{"model": "multi-label image tagger", "dataset": "small renderings of single solids in any pose", "train_examples": 395000, "image_size": 32, "crop_scale_min": 0.8, "horizontal_flip": false, "rotation_deg": 5, "arch": "vit", "norm": "layernorm", "norm_position": "pre", "activation": "swiglu", "mlp_ratio": 4, "head_dim": 32, "fused_qkv": false, "bias": "all", "qk_norm": false, "layer_scale_init": 1.0, "parallel_block": false, "dropout": 0.1, "inner_norm": true, "drop_path": 0.15, "patch_size": [4, 4], "conv_stem": false, "layers": 12, "width": 256, "positions": "conv", "pooling": "class_token", "num_labels": 44, "init": "kaiming_normal", "residual_init": "scaled_by_depth", "optimizer": "cautious_adamw", "lr": 0.00094, "beta1": 0.95, "beta2": 0.999, "eps": 1e-08, "ema_decay": 0.999, "steps": 14200, "batch_size": 64, "epochs": 2.3, "lr_schedule": "constant", "warmup_steps": 280, "weight_decay": 0.3}
Rows from block 5, named by matrix and row number. Rows with one number belong to one attention dimension. Each number is 500 + 25 x the weight over the matrix's rms, rounded and kept within 0 to 999. All counts start at 0. Numbers have three digits each.
# q: attention query (model.blocks.5.attn.q.weight, 256x256), inputs 0-85
# k: attention key (model.blocks.5.attn.k.weight, 256x256), inputs 0-85
q.65:527495546486525511453507490500466516470513476504520476505502476506515517508503504513532525499500478548474521518477458511477481497519491462479490542507514464496508516521490530518467506493528497534526479501435484516488500515506471486536517492520514474468466491
k.65:503494478519528491513478487477537496515481500513526491536477471460519482478528498464525496521509500496492472515541485540506469539548455496498490443477437486550520467501483498560504515514542488454514469558478471536548503485546484507498509485472504479492473474
q.66:486513474567475470524499501512514517479455526465496489453467501454482488498489471516432550475525524495503518513526520493506514487483488546500526464481466499498514511478517464503550480469525469479457491536560520505529542506472520498507502521480483540546528546
k.66:497531533516470490497560492528477481446505500469483516441495501474487539557443536539484541491479497506474535519454495479494513475521540509469477521474521537487486483483521486440513477476493506531482512473557525463462511496483538524502499539500477522530512496
q.67:514502504525488491488483488486485502470474508498508481507523555510486492505499510508477501480517504482521541515503489503521517511483486481490529494474466493499501486507491520455512523501528464485515481487506488516522508526489503537531512522511526527485491489
k.67:496472489507498498479498486493513482487509484514483522497485530505494476485504494494529506526481503504469483458486485498491461485499494487485493473503477529526524497470513489462510465478485478467509468479494504491466471548507503495449505461513502536511503539
q.68:509522463462491514520521487491510454529505519520498507519486546528512488504504498486522436508517532459507444471519495512550499498482527499509501482512486542517492491514499496468480510538476536478521522493521507509485460467508489486460472513495490515508505487
k.68:503462491480483487513527489512490511527529487509502486480525525527510492477490472512470488499484483530512494462444505493479516505456530520494501539513571529492500522504493500471466498475456490540492521464514496497465488494475514464514496470532511503498502505
q.69:534530501469512531468538471520505482486494521502505468519507509518515495487491524500546491513505512511472488487479453532499496510491523457473495536501500497506518506525474540463456503510509512521551494481449485534471454490514466486504505509526504478452488466
k.69:494491458487505484533503467466518504532538494526490484518509472486513467458514463474503493522492492508487473474477492563487466562501489516498491461480483535554521494496467500540484507480549485501491481507495467507495496493529506482507525474507526469506472476
q.70:536520511491493528474522472519525494475473533495523488505486536511514475498482526513511491504510503523490483518492468520515511536507524463474507517490501485527529488514468540456467528517489475491547495477453482549474476494533466499506501491520504485454500474
k.70:490472474485505470525481488477518468511541488520486502506518491479519461457498474467495504519477474524482486482453494542477471543490500487492489498482472538532520511503486499513475505473545465521500486513490464476494509497509530474502517475522518485505474487
q.71:526512499495500518456518488523521490440475518497497518488508508483522463491474559498504514511494476522501507551475487518466521563509500493468498521486500475536519486471462532500486553478491431512532480459460434513451497502545468516560530466499534477469481494
k.71:505480458490517501526476498456496466478563510519494528538518476486500459472500463472514499505483507485483487493485489530512473520497473449499502513487430521521527475513485490533476510479601479524490518534490480491483516488498516480477495513527509467487467499
q.72:499459538500573554481461480519518549520493456437545480450545444504506493498503503465499537506440427487460502480476483566448488458520482485487517521514476527483464486496471438498494460496519492512487469516461489511525518547516480497469508459529441473485503551
k.72:508517532490508442514458480520562513516542510482511470477531387506498469447468478491484465541487489511525519455465538512451501528491517488515492509471496531515475528509504510623506492477512526551501527485527483479522496474500489495534521492486553465486475473
q.73:500523496477509508497540500522532512500516513503476487486495425477506525497501498517509544537501500515468490485487494506446492501515503533493461525498532490509512510476493474539509472472488511524491499494481514482466509485508503478505539488500495472513509495
k.73:499549491512494524531524514483471504491514518494505500537508452484496526515504515508506500476532514481510507540543488526520501531533489511519497484471489469498492476539477515551496525512568529513494519540500512512529512455509480506539516554487498461496484454
q.74:492503508506521510497487508508499512513541461482522508469502417477503508487505481477496516526465468503492498489495520502439468465496501521510485502514491517483465500493503474541508450482517512528473513510507508462486511492485496482479508494492484493508517524
k.74:514541523501500508520510492501505528497515520474517487491497448512503501498506500508502484488520508480526508511528526503504500495509491499517490494497502493504482505519476522576517513510531548493502520513516496492520510453494484519541500529495504485475493469
q.75:519496515493497527462484499498503487479483498502516499496506574514517484487489527488521473474487502494508501537497474517544504528492511457485527503496472503510490501499481552445482543532511466480546489475474447546512481514534479505501489502499517507457496475
k.75:502449479482523488478482477465528483511509490516492503501518516502510457461500467474495506540467475507470495450435490518476483513469505487498504501517470552522518501476502482485496501481498455493497477481483481472474514538503521497470514454526512503510492527
q.76:499544477520433426520525527496482483479512535543446508535468514474477507491490496532473496492548556535532530511515535426503510539488502529520483474469539466512540504474534537534526505498479493490487521487541522466482512479486523520549522535473572533538494470
k.76:495503485521505558487528526487435486465461501504493534528463588505496539563533532513526534466527522475476497555562464481551502459530477506482510501528495460474519479507512488404504503523502491453505484522476521516484512525500497507472474517492443532502526528
q.77:465488472520482471522488523476482482492499493515485523499500523502496495513506491491479485487525510469514500519516523486534508516489487541509516467490485519488489517478522493505530523499498488481477502516548490486509512495493537507509484515474513528534495511
k.77:514482495511486528472530507512467484483471503494501526497491551507490519528488512517500513492499512498493515506493496467514518452484515496502509515526522489476491487490523494437507484508452490492503507487512525494469497502478510510473481512508472526515534519
q.78:460479466513504492522460525494510502534515462499497542475513471490500491493496491459478479519468469466525483498509564482484489506490487549518501464511483541502464491470500457533525488503482490488450513505560507454497521479496519492480503489464490508534524521
k.78:530523527489486514485496512507481518486501521471509503490518491563481513513488497529487478477510512486523531490499533441508534436467524487522520557530536485435465526520511517500513501510471536516508546456520532481487503477448493508524473542521488508471528512
q.79:490499535489532519468487505507500534495532455488528486479512411482516519502496499492523533519457442528473516504472499522432468502515492504490484534502521504494470493483474479539487472497508495535492494490458501484474507515525477487507544476506505465485493494
k.79:514541494502521506511474489467513501516494530481531480529495428511510483482524512474520487495537503480511507524545512526503471520529468487508510468493457484521497491536473524598521525519557532472512496533494487505526515451519483523531509519484498465464480465
q.80:473498520518522498491482512515505529504529458482506512463527388477500512494494499484486533526460450510491512503490530504417479486515470526504486503511515507500477493471484457556508460472503496523457489499499503462478521508498492495498539475488499479516499513
k.80:526551524508510512507484502496496512487504542472526489516490432526488503504510505505512483487532523481529519522540525498511496478526485483520512507490482470480480503533494526592527508519537554506511526526510507495520502455491472513535494542484497466457494473
q.81:504544469496436454509542514482489454477502549558459507549450565493491504511500498535503473483561573525521505521520499459553520546488522504508485490481529466509544518500532561485501536507479505490525522486523505505483484455496523508528495542481552523507495452
k.81:486483470510497553480535516475449483489460489520484532524465612480508534553537527502517543466510501494467484550539451495546493480514481520477507482528498477496524473490498486371487507521499463453496466520469512524481506531513509500467480501510454539528521524
q.82:532516467508493494524531487495449455514535502512497528513501525547502477494521501468485457491526532483538465484505514492527491467477510497505506487524475517501509510557502526503472492489509545490485524526524503510503467469460493488475428515518486506496475524
k.82:498464524486480490541522479551505524509526484519486502451503536508508493472498466519474471502479509536531455454450514478509534504472520513511479521484561509519495532480504482484480488491435496532500534475518478519505476498489517474503473472503517520500497507
q.83:521496548480512505458494478505503530473479492500505471514513504500496513501486519520526543488492486544476540524479458514489506522526495451476495536489529452505506494496479530488485517503505477515537475482435480526504501536529480512541536486518523482458479465
k.83:485497464496533483487453503456533479510487486514500496544487481467505476476520505449531516527499494489475491511531476539497463541542466486497505450483414503528522480502494500536514511504551476467506445545466481512524510515545494501480522478476514487501484502
q.84:470467507475516513505469525459464471526534443529519550521515531549513487509510521454543425494478460481521472522495520484533477519506502486512516488529501530500462498517500528505471546527481513493510513494501462493500472492525493491478465462480504498481468493
k.84:524447486488515499469451508515527494539476500510533488509518535545507475465515477482480468512494499508539489467502532462501523457447491482525521533557515478471494521508508502492498516522420481490523516489473482520494487499478492494487467466504515518473518530
q.85:471494519552490476516472519501519548499499473476502487462491419453476505493502459504455542506484475515500531492505535489440482491505472539517515473481506507495480486475514447559548452494514479503447489530536536457517550513493525501500539514480502514541513516
k.85:517565531524504525490497510501478506465468528448523502486476473524493527552506553521507507481533506470501547557567516478513490445554493506496504503501503456472467485516509511503551505532508536471508498511521525483509509488488477538516488547475470508465513490
q.86:552547453486493526497540485518524476482499548500502515495453499480514467482477495510506498535490504523507444500512496511472509529500534514500475487506487491544513487505490503505500503486476480482518525516509488506462513449523491461515465488483497491489509526
k.86:494517474494482486554513489482468503495562505514477517494517508468506487478493474486479500478481476504505485517492511524518495535503498508488484508483511511503507498504476514500446512494570489529480521519508483496491530463513533493512494516532500483507477453
q.87:506556483513422434510536525497488481465507551547442515521447529468488509499487492538482507478550553558526535525514526424514514546492507516515480480472540455525539508478536547522523520499483489488498519493528518480486511470496512515545517534473568532532492466
k.87:490495488522505553487532530477446478469457500505493536523456595488506539563537529504519544459526510487467492561561459491554490466536467508476511493522487466479514472503511495396495512530508485448504473533474507513488516522515505507468466507493440535508516529
q.88:516522468517478463523528491513490498475514516494481499475489481458494530486504446527442540494529547490513523473510510484485513458476495538515486494490472492486501533485538483509533463471541500496453502544550545468506536486448540498508497535501491532541531548
k.88:487542545516459508522584494521459509466521465490464538477484504474475551545479520532499520478502516488487493525515478495514498497543514520481471487471527505493482486489502497465487475507519520486486499502524549499490501483522501508502499521494480516543501486
q.89:464471491497488491521476537473496483520521472527497538507495515517500492514505497492493474496504481486510488502510528479520497518505494529518504471505506524496474504488527492509515531516474502481478511506536499469508513482520517511478491488473507518530501499
k.89:509481508509496525472500524513468487511476503486515514503500533520498518523500510503485501482509504502513518521521507457508524457474497497500517537547522468451483507507515503457501505520450485491511505498488519494485497498475496502488478494512484525493525526
q.90:506464542495569558477473477506511517512507453465559472476539461512511501501512507466529510509453444479457493485484463566470466456509498476488520533525470532486457493530468476482477471504540507520518474512460488520507493522516467485459496468522460481460492522
k.90:498504514489506454515473462498564519526537508496519465479525410503510468445489472487485469539494481514512499455470529526452484537489509504513487484480501537534487522500480511610496500479507517523502505495515477490512486473507491499527530478502547466481474474
q.91:536504492487487512495519478496490468492483536514508487529482594532505484507506511513512466482534536493507484501502466502564513501493525466490515503501486488501528513537509553439479535518506511489546512498487489548514475490497491504497457516517501510466489487
k.91:482442477492497480501512483510517487515510465532475502487509547467515485482496480489494510524465482529482469462448478517488500536473512511485483479507505537537522498463498482449475488478471450496493474486491477501487494540514520482466513451514512525537495519
q.92:536543473503484520500533472515503477500494529496527473484475522496519490488499474502498477513512533473494467484512484520524492491461529505491516502491453522507498513528494506457483484509524507498519517515515514527477475474485495458471480533515475520483528499
k.92:509490492497475483534561455497494503507537486500481490467515496493510485484482491506480505515476479529482495473432494535475482532493535532477471485481535561550508493492482511487475481464517483510482500482537485484467504488504536491522515485532504499524493465
q.93:478479537521543520485456509515504555506512438456521493443535398478507508487500487465492536508445429511486515494489516521417473470521467513502506508513502516497459484474475433546517453480515483525455481518482503475505527536508479496492535473498483475508498543
k.93:523540539503520482505472489509532514490519537465530470487504394523511486481489495502495472507516508486532532491505544496485502493511505478513510515479477497498469504527507516633529511507519548521512527509521492489528499455491483511546500528481520460453486477
q.94:516479526480556560479499461514512501515495486470553475494524501527518495501515506484528505507469480481463475482487446560502485458499512464485510539524467517481490507545476487457466480502528523518532476517448489553500474511498471477454477485538448477450498513
k.94:497495509481499447521482464504562515528539494513501469469532434489505466446477469488484479540472476525508491448445518538447490553479515510513483483467507547540497517492485506584486491472501507541490506491521470490515477489516502493526536473505553468504467473
q.95:525515500537488495501515495491455495486531504510516482512496509509493511489513463510466498496524528499517506476490501485509509465472501490501509513510465486484506541532514521497496473502532508485499514519513548503506506488466516507498468530525494509490515488
k.95:497496516514471494513528493522487502506493465495480520487488533502493512500510500488500498524498507512487470489512494504498499499533514523485469472491497514547517529475496492480508471503485483444502456502505511510506502502535530495492499479485491538522502473
q.96:501446560474510523557490490501526509485489489457552496480519534538500510521520559455501494485500470481506447516459481482542544464560497494505506504478495492485491463573543477483514523564503508522523508499515490540537459530513515486489414464544403483512495522
k.96:505499475481473472557528490500520519521472492504495480517489547475486505476501473505487476513505475554603460529517512460598503488502522538507444488520538440499502462492459487517531513488479510470499519502534451546498523456471543526540390498469485546484502493
q.97:507514454522517506467503517492454485525504498516461514515499450523527477497516453497503494498481485484484534487521507510470478508457475537497519500513482570500496556491496491514457509446523485499471451507497542466467518470498522480511567538509521481517506515
k.97:503491510518513523460471505488496496482493503488521530472521461508515504489477536490498504518484528469451525496501499505418490526520466473480511464485467509490492523491522512497510487494497483504492463523473525463558492518520487488478553524510510472499522501
q.98:501441555464517529546485505501511505495488471453553500481520524539517508514511543452517487486495470474519460522453493484538542471553497487510495506483474503498487477554534469501519524569512518525514508489511479543530468532512513490496412478544415471507494520
k.98:496495482476475469545518495494518522517485490502487473514494549466488503471503475501494481523506469548599465524517515449586507481498520532516435488525542452490503467482458481511543502497491510468493520498526458536515525472474542532539408504475494542492506491
q.99:494513455548502502527511424518474531476491533511513502497460487522462449496510494504464513513537509507510516484477497513509531512464497510507470501497536469485507474513520501507471467531474490442500501511523498548519499496523507455477507504524505495461500491
k.99:523504502578527529483493504513549534457488541499531509489516483516469458546519510523490487471536503524502536470523500528491490479475469489507570510522515444476507476561493528512478541471486505491508551515490490524499502447492453503516470481475498497469497505
q.100:499499471527484525544497476541532522443465528503530520476489549490462468500525525511482530517534493520483484482486467512531537494498492485491474507459516449516488459502529528472494507526470501464524529521529467539542488500515505490515448458460466512476497514
k.100:490509481533496499529533500511505501510455539506504485551504532490459497524530465539477497481530489516539489510507473527566512502482484513478482515509509442490500472535473516503481547464468513503510548495516469547498523439477515496530425474471472517492497513
q.101:491489547458514480458500523453465497535527456486491467510522473514533563504472478481524470478455499479516503527513535487487465499518513512499527515539495541476510540485453462512507500486531507545484481470476531480465499521487478512490534526540524489514492491
k.101:501496525448506495472476498486494505496561462498475514446489481514542502456455523463522505539481497501476484498496521472448491492508541487530491491508506562498507545448511472495542433535529493486493453506494519457493477560531489511480557523524528494515508484
q.102:512480465542522543487459520523445480520494474513511489514510480485533486497511442515520507514486465466522563505461512466466486533466508516480521545481468558505443535483520495513479513512507484507489526492544487434466518507476523455541497550498481451543529545
k.102:493504513498495501466472515471450509492453483467493513523530508464488496454465513471506492494462483485518528547527514471501497538531486494471481454492478478492461477440484476483550493492520469454475455479493510477544535529507517525481527533478524528515507489
q.103:523498475517500481491500450506480477549515494500501513522472448543497481466504504459482482525510506483536535496478524491485488496484497527535514489530516502497527524522528518524456483502498496486497465480497533506479473477479476442488555524552511485493506474
k.103:526517515556507505492472491520509506457511486459521530448538459482482505513492528483496507498490539523469529504503507491442488511533480474485528477474514470491479483498521514519519492496501480491499504548486492475560513510521465488499490513459512475482488485
q.104:486494515481482506498491526492515528469511472509498486495510550472483527501464494498526528498486500515499497510489467499524481513517539466475499532473520451482471474480465490479531487509474501490545548472500474505517489536505474527516463444469504511484498509
k.104:473518535472477478511532502484492502519506499521481479540489528514482502496490464521508506496503477502520470490496504513551508494480523502516474524512498501509503501484457484494500504484495525498495505467522491519445494504502489518488500464495522524526493506
q.105:489500507521528524475510541483448532440452495470499503472501493500516517525525475506504504470474462505476484483502511519496532503474453514486510486462466548490486518466501451476484523499514492511432462495510540497498539517531551484509516557519498489541503550
k.105:483445473506537533479496516480487526485498538538523520504510506517517459467498499504470490530489473494494481484516511497482490496470489500502497468536462502460537529507505517493483486483502487504471488526476521483510491487486524523490503532554474499491550528
q.106:491513463513502528486491532507531515472466522493461512491507484494504488509540508519522518503486478490444487454515494522477485512463452507482511485477455545506493542503496509475462528449522507506453459512518546453512532476523526499521556529481506502533512528
k.106:470486473522510542489499489501503486508473526511546532509520494519509487486505512528464492536483514475484474496491493532483516545486489499461489458479449491484498525499519525498481531466487507530484480512484528492536482469490522482468520509512479481487558514
q.107:512499440536488501527479445528539509511517506507482492503469483489460469487509514521485538535535506511500505456455472504486477505480526494537480483490535478516495470493524528503494439517458503436514525487519500500540493488504500460516520474479507509481530493
k.107:500522511592495521510532481513539493478481488496545502511523484498483500545510513532476511466534534517498500493487496543497505506491493509489547507486506456502476465552500523509472552497479511523499536512499500510497498462512470464482494462477490490499503497
q.108:522500509469497471506490519510511452580523459502495518504522466514516530487504517495490452516519541478518477509532519485481469467529528521520479470552490536525514523513498525531532505503526516526490485521494495485466493474490486497484493505496495495539495476
k.108:493499518472494476500486481507506474561522432491471489439492498443524561499485499483517493521506503499497505515497506451475498495529538515495507477483527544515481518470526473489523473546494468483511485487497521467552498553517520512500517522479484486524491481
q.109:496504529493527494483502525479459461530513494478497506490513443503542542512512478513501466479498508474517488506509546488475505486504477532516512480523466574506506549508508480522498515498549497556438453521497533474455527487491525487501522578544496466556488505
k.109:512465477481530508483465517491470500511521482506479521458510477466544506469493515461494496516487498492499516532511525446456489491519510511517514460500510545490525517469539478490527468537531450467487462507474524458535491539496527524501532567533483479510511497
q.110:531474476550498497511494507523442477522523464528484517512489483491500492474498472491490505521502503482545556500446502475484491518478529538533499512496515532499468517495527505521490468524476468485519522482542494481454493506472502436526489495525485475547529514
k.110:516515536528486484497508499492486504493472441488482517516531494453474515474466510486509518479485519510512522545514506476509488517530489494505506452491505457500475459477484501498530506506502476447482482502485501480526523531524497520468512491468517517542484485
q.111:502440563463517527544489510498514502480487483452551499474518534532515513526518550462515493482493470475514451522458490485540548464559494492502506510476476502494495477567536467487514536561520511532515507496514485535526471533506513490500404476549405477514494531
k.111:495499470475470470550524501497512517526478497507485481519493552473488501466502469503495482521496465547604459529517513451597503489494519537510436486522533452496503464481461483510536505493491511467493518496529455542496522464465550535535397509475487544486510494
q.112:505502490495499481524493449509485493538515505505510489516481486509475505498488504516483482510518531492546497500459520500514527503494541500527465492514523495494506467502499494525525458541490504463492504483500482528502502517490501481475484511535511490485503477
k.112:525491502525512500494497493512524530489522478512489498463494499474495481513502507496511484485520507522513523479506522476503491460480515507530566511519533492496512481533509493502490500527508494482501538498506514512487505510508474525501500502497508506508484494
q.113:521500540475481475512518468502497485516503516507530513500499513512483518479469508485487491500500531493535500507510517486527526508530518469506486511508516468489521462511485510512524481530485490517527526493476471543494489520486483500485471476521505496481476464
k.113:513520504483496481531498504512502501511509485503437495513488506475485495481490477481517504467504516504515502501502503480519502477502496480528512522504501490515517476495501484510507478512517501466508537494516478515487515505504484530503478500473518508525452511
q.114:502504449516501490474495481489493503530520485506464497519480455514493504485505489482505505513494504481494525480501496508479452501469504523514511492522531519485504535494497494500471464479494507471498470475495546500497492486510482460499573505512529503505514502
k.114:496515538554506523462490481507535499484509490481553521456530459521504499520479528519494512518520522501452503482500500529423483522511483477491536489498493499485476522511509520507501497493485501515492492530474508469533483509530460480476544493472509464486514488
q.115:464522516503530504513488497507530508484459548466514493467502499495509487537548521528489482477528472495458442497533508518491532482495445498483485455502453529513518495499525491489516530497528522515449476566491489508539525483530547539502488533460481503500494503
k.115:498461441498531527498504505505494488515486549510526492497458506522528494523537509505484476515529468483502514488503492505498501489490493541474498511514493537511523506545523502489477518510494500531517497501500510507492481460464539493532483528550441489460524511
q.116:498479519473487517522497533522533512454487478493530513474513567487491521509505515500517515496505497511483462500493468505539513480549522479492484510468497466520482469491489507469544523528491516494529534504520454536531502521508505528520416446459466519498496524
k.116:469504489474481475547542495498499500542488507522478469532489550474487511502519445521493499504514462525557456519500485490580514494475517532510450509505523491496503491492473480492495510490485504489505526470537482536477512478483549522527447489488474533516504507
q.117:499494545478483500516510513498501496473496499507539494496534547484498507492476499509504496498493512527521498530504500490521523507540531474482494526487500462511484460506478504511543526523489484516537549502498444503488503522484486540504430470492492509470478490
k.117:497502499433482463524501515493469497519515496503427468545486539486493503488508470486524492483482478505540501505504496465563517478495524516523474537504520504514511486488480476490501486511527510485503506463529486526458518513487513528519476498508521541529467512
q.118:472495526475501510457493552468488523484504465500501490508533511496534515520482471482531502481457474507479505524537493497498473501521492492451539536502489505484492529490471476481496536460519504527520504486486520484491497519505494544505514497495507510497494514
k.118:490497527432491482477486511472483499499521505488502493494486508529516510479481508496519504536475480481476479497500498508477497517506517480503449507497488536505495553454477492491524463490499518514505451496507501495493488529511505498504531490523525504488506491
q.119:493484507442480483486507527473480505503528446524500492502519518511494547487454486469522493502477534491514502523522492509523483503525553499483500520515520466478495511493436482506535506500513497514526512475488481524475487522498466526491481472516527520477484494
k.119:489525545461474471494497501492523504528561481507454477471484511506505507496481473495525500536494485521494472487511501479508504492474542489549498514514530533495508536466487477496520471506507500478508491476514503509476486545528471523498522497490532517511493488
q.120:487504508481483465480518484460502519496530487487472491504472483515472516497476514464504497486493517516490496495501499524512474497499519507513510479515535480460519512509480486492491456477492510493511473466470549519509477510519468488478543489534531519496500478
k.120:506496526535499496492505474506536507469548493502536514448499474558500488530498515514484511508517518522472483473495508532461477497482496491526527500511517488486521527528507533520473495497491517522487492531486503493466458492519457464473516469527513483472499496
q.121:503518535490516495503504496495510467507478556481521508498513475514530508516519527526484468495511496489490483503530540492482528485500443506497509484523453534515537515528522522505474550478555506556451464542484512474482512480478518516496533551526486482509482483
k.121:514477427472525520504463516518457483506494516488484524506493492483526495459518512461495482505474519482492517523503500467487508498529492508483487486487487519513522500484548497499502483514531478499509487505487497494531507492469531499514485564519479475480494515
q.122:504500464515486518527491490550569515456458509506506517474510557490465462505534533498473545517520487517448486478510434528516496476503499495488495505473516449505504471497529537444483524485453517467545531511518484525545475490518504510520470438439476546471504524
k.122:479516490533473508535557489510528483518457540496536486547505534513467511544526478564479508496528492512509467517493446554545512533491476505455459519481491450494475491536463529501473538454461523532515531504524462537497507436491517464519442466458468511485504512
q.123:500497487501486514531501488526540519448477503512530514482500549494471487491508517504501522514523503526485480492502475508531520493517511479493484512475511438509496465505505524483510521513479510480535530518510468531528492500514500516511442455474483524462481505
k.123:484510485502484484536526505507505496516485540501490473536503532495470500530526463526490497493516475530533486502506475514556512491478502514497481528502520477498502487518479498503488527472485509505513532483526482542477521455484512505529441480473477524490497513
q.124:512451515484484518561479485530541506472482479473548501493508549527480482487516566452479509506517471486501469511459466484543527467545523505512507499463517458493486459546552509477508517555470516496553521494533483541547438519503502489514415436512435517497509522
k.124:498499490505460466559540483512522511512470491496508476518498545464466513496509475523487496503510478560584463535508487479593508502519511526483433486503536424505489456500461504511517522483482514480499528506530448547514527447482539507533392481457481549486491493
q.125:506479490499474511532485503536555510456481479496518512496505567499471480482507549462488533519496481501483492497488446499538502487532527496508511502461524443493484466506526527461501505519452510483567531488527471535540449505502484500520439418469469536490506517
k.125:488524506522458472552549481512518495513469507492519484532503539489456518518504473543483510495507484531551458521490468516578507525503494508469436500483515442508471467506453514511498522470470528505504528505535463541489520448496526480519427467465484535494494501
q.126:502539442536500489467509484498494509505505527540446506512483474485473471492508465523485514513496510526470528467536488535470467522443506517492510493511526506491511520465477518491469471432477482466503495503487530472491521472507502506504573504465555523487502496
k.126:504505522532519534461488499508507482481506513495533524490515461547503497532500535508497513491503541462415523466491483555423490518504466470482557511481461528500496522530525529497462506491488500538506487512474534476499475508527457465466574485516505460494504504
q.127:514492469546508510498462447517509488540492507493508478532489458511503466491523505498498510528505474479506541496445513468458473515463488518511517522510502523491481510518547530511452499511482497489515507482534522459496478493480495442519550508514485468511528499
k.127:519520504551501523472486489510482498451452476438559527501519481481483497482492551490493502486462503510500530532515517507482485535546482498443499476464505455521443457472486508508533526488495503497498473515505469490543531489502492472487487505455515508468495472
q.128:466503508481470474506505472471511477483520510516535475509529497515470533516485508463494498513495460525481535532460493515505466495504491536478461520533540473468480495507484508499445525469492529496507495495504499486488455475510449527492544469514504520454525440
k.128:487477549472536479427485496501484484472538511479492479461500489552521512517514482440568480479481496473483495483512495504482493468499532491485502504531494572482472548478498484509539488500490532520499449505509486483445480534510493453543492472483543504421472493
q.129:542440490468587536517461486523499499491475467479569509459515488542515513538548529488499534483476452485473514477427452558502529502569507464486494522496518511507460478539514461512464514558490508530484465546456436538549498495520538478490452490538437429505449529
k.129:505466467476494494513498520471432539497538491528489478520513499547512551492499514544536495520497507470537479480499539390542488423509506510504494518518509480505528493486498516521530501495544539484488517451503512501459533513431514519546469520539471509481541497
q.130:539430499467595543521462493519503498483470474477571507449525479535508501543561524489500539475470435488454516471421438576493530505563507468483495522485505526499455487542519455502473512552501496543483460551456438535553508503532543482487458489543430434502440534
k.130:505467460472501502507496516467429533497543497533483474522507502544515548481496521540538488522500510465532481481496541385538488406503511511508495519525501486495541493489501517523524494498541538475489512452500519503458526520424515516542470522543469500481545507
q.131:457548510527413463489529507466505507519526527511436481541493517469478495465454485506494454529521541513526481535572562441505463495430490550509503474513495487488547526463477543489532500434513499466514540443549562458458489506466453523503551502467556577489564476
k.131:496528541520507505491500485529559464499463504463513522472493498461487439514504480452468512476501485534466519514500455617459513590491490487501505476478490517499474513506495491476467504499462465521507481548497488497538474487575487483453533481471538490518452499
q.132:456497527499504495508529496491506496476491515493500501494523503517494504516470526525500508488503486519504513523504489517537509496519492492477493501501531451494491495493485498482497494481506480508471475514490513486481501507504455557456534530526505502485500496
k.132:501494499531493518478488510491449472498494474497491503528491505490518502477514506450517483466536521499504544540523492507497496537493508524427527478483483493483484518547498532504499494517504510491498474516483490501496459471518487471499482496495519506494467494
q.133:538501490486507515482481507523489491453487489495547509445470489492471487519545462502517528479473475525432499460489442559480512519526513504510467484445492516512461501487521489479515510499490504524511479544501489527503513506551527450476483500493493494512461530
k.133:465471492440550504452455478467498502492504536539482467481483529523544533505517517497560484526498488444492481484467515435513498395456504511496522529567492538468518514484529469475537509523500480441515486454493501469462477580450499502529483476515470520441546523
q.134:500469501504474495488479538486513482445521500466522462459505483482460492493536499486514480494488443479460470498491485528490485492471509539507506474468480551448480511508485511475522534460520479531542501481521537479498496521483523496515506489502482526483530523
k.134:511492506434526522450475473479488485481509523486490512455475505560542467492488538458529501496485499478473489469460505487482502462473494469504535485540473552480546531492504526478499500528504507503510472480497516473496468545475480494495516491539497489479507533
q.135:515476499482520513485496494495499538479478462474515463461473514494496508513517515516513472495460459506499472490492477510514496509522539495485520471466509533496492520500507480494511517502495487530516497478507468536530495520492547488499458506503484506520507528
k.135:490465504472508511487442476475473521505498515504500503498482522539535481489502525489539478503483474478500513466466544443520487487505457495487516506519490489526541514488500532496481525505500527477500464472488490489506500525475463529511508486529501524467504503
q.136:468496509523525499505511520471503499534494513483453494529508498477529489515480524506504494482517523465549494538529528467527502498486479484492559506521501512487538496500486488513528479533519466493497506482482503497506525513464504544528501529486505480511495493
k.136:541523470544460507543528517516506503514467471486535526526503482476482476473490526524440512494505511541504529514523506531495483579555476510475496478426498442544505461537493538512449508496489511538493512541498491528556502425544525523457507540498493495555485486
q.137:478488502528485510508512483490539516511526519478497464484524492495512517502495506509499470527502466525515496498490493495482487500479489524464498506534523513493495493488482487511479522478524487493478515487515495476481487472471463487514502483501498528464555477
k.137:501508526489497502492521526513499503518512499480494509484514485515502487528484467451522472488492499510502474494530501531495487510486493469532494496504497548484502528486485492512497482517504528505531522506493489514518483498527502490512500509467522490488474475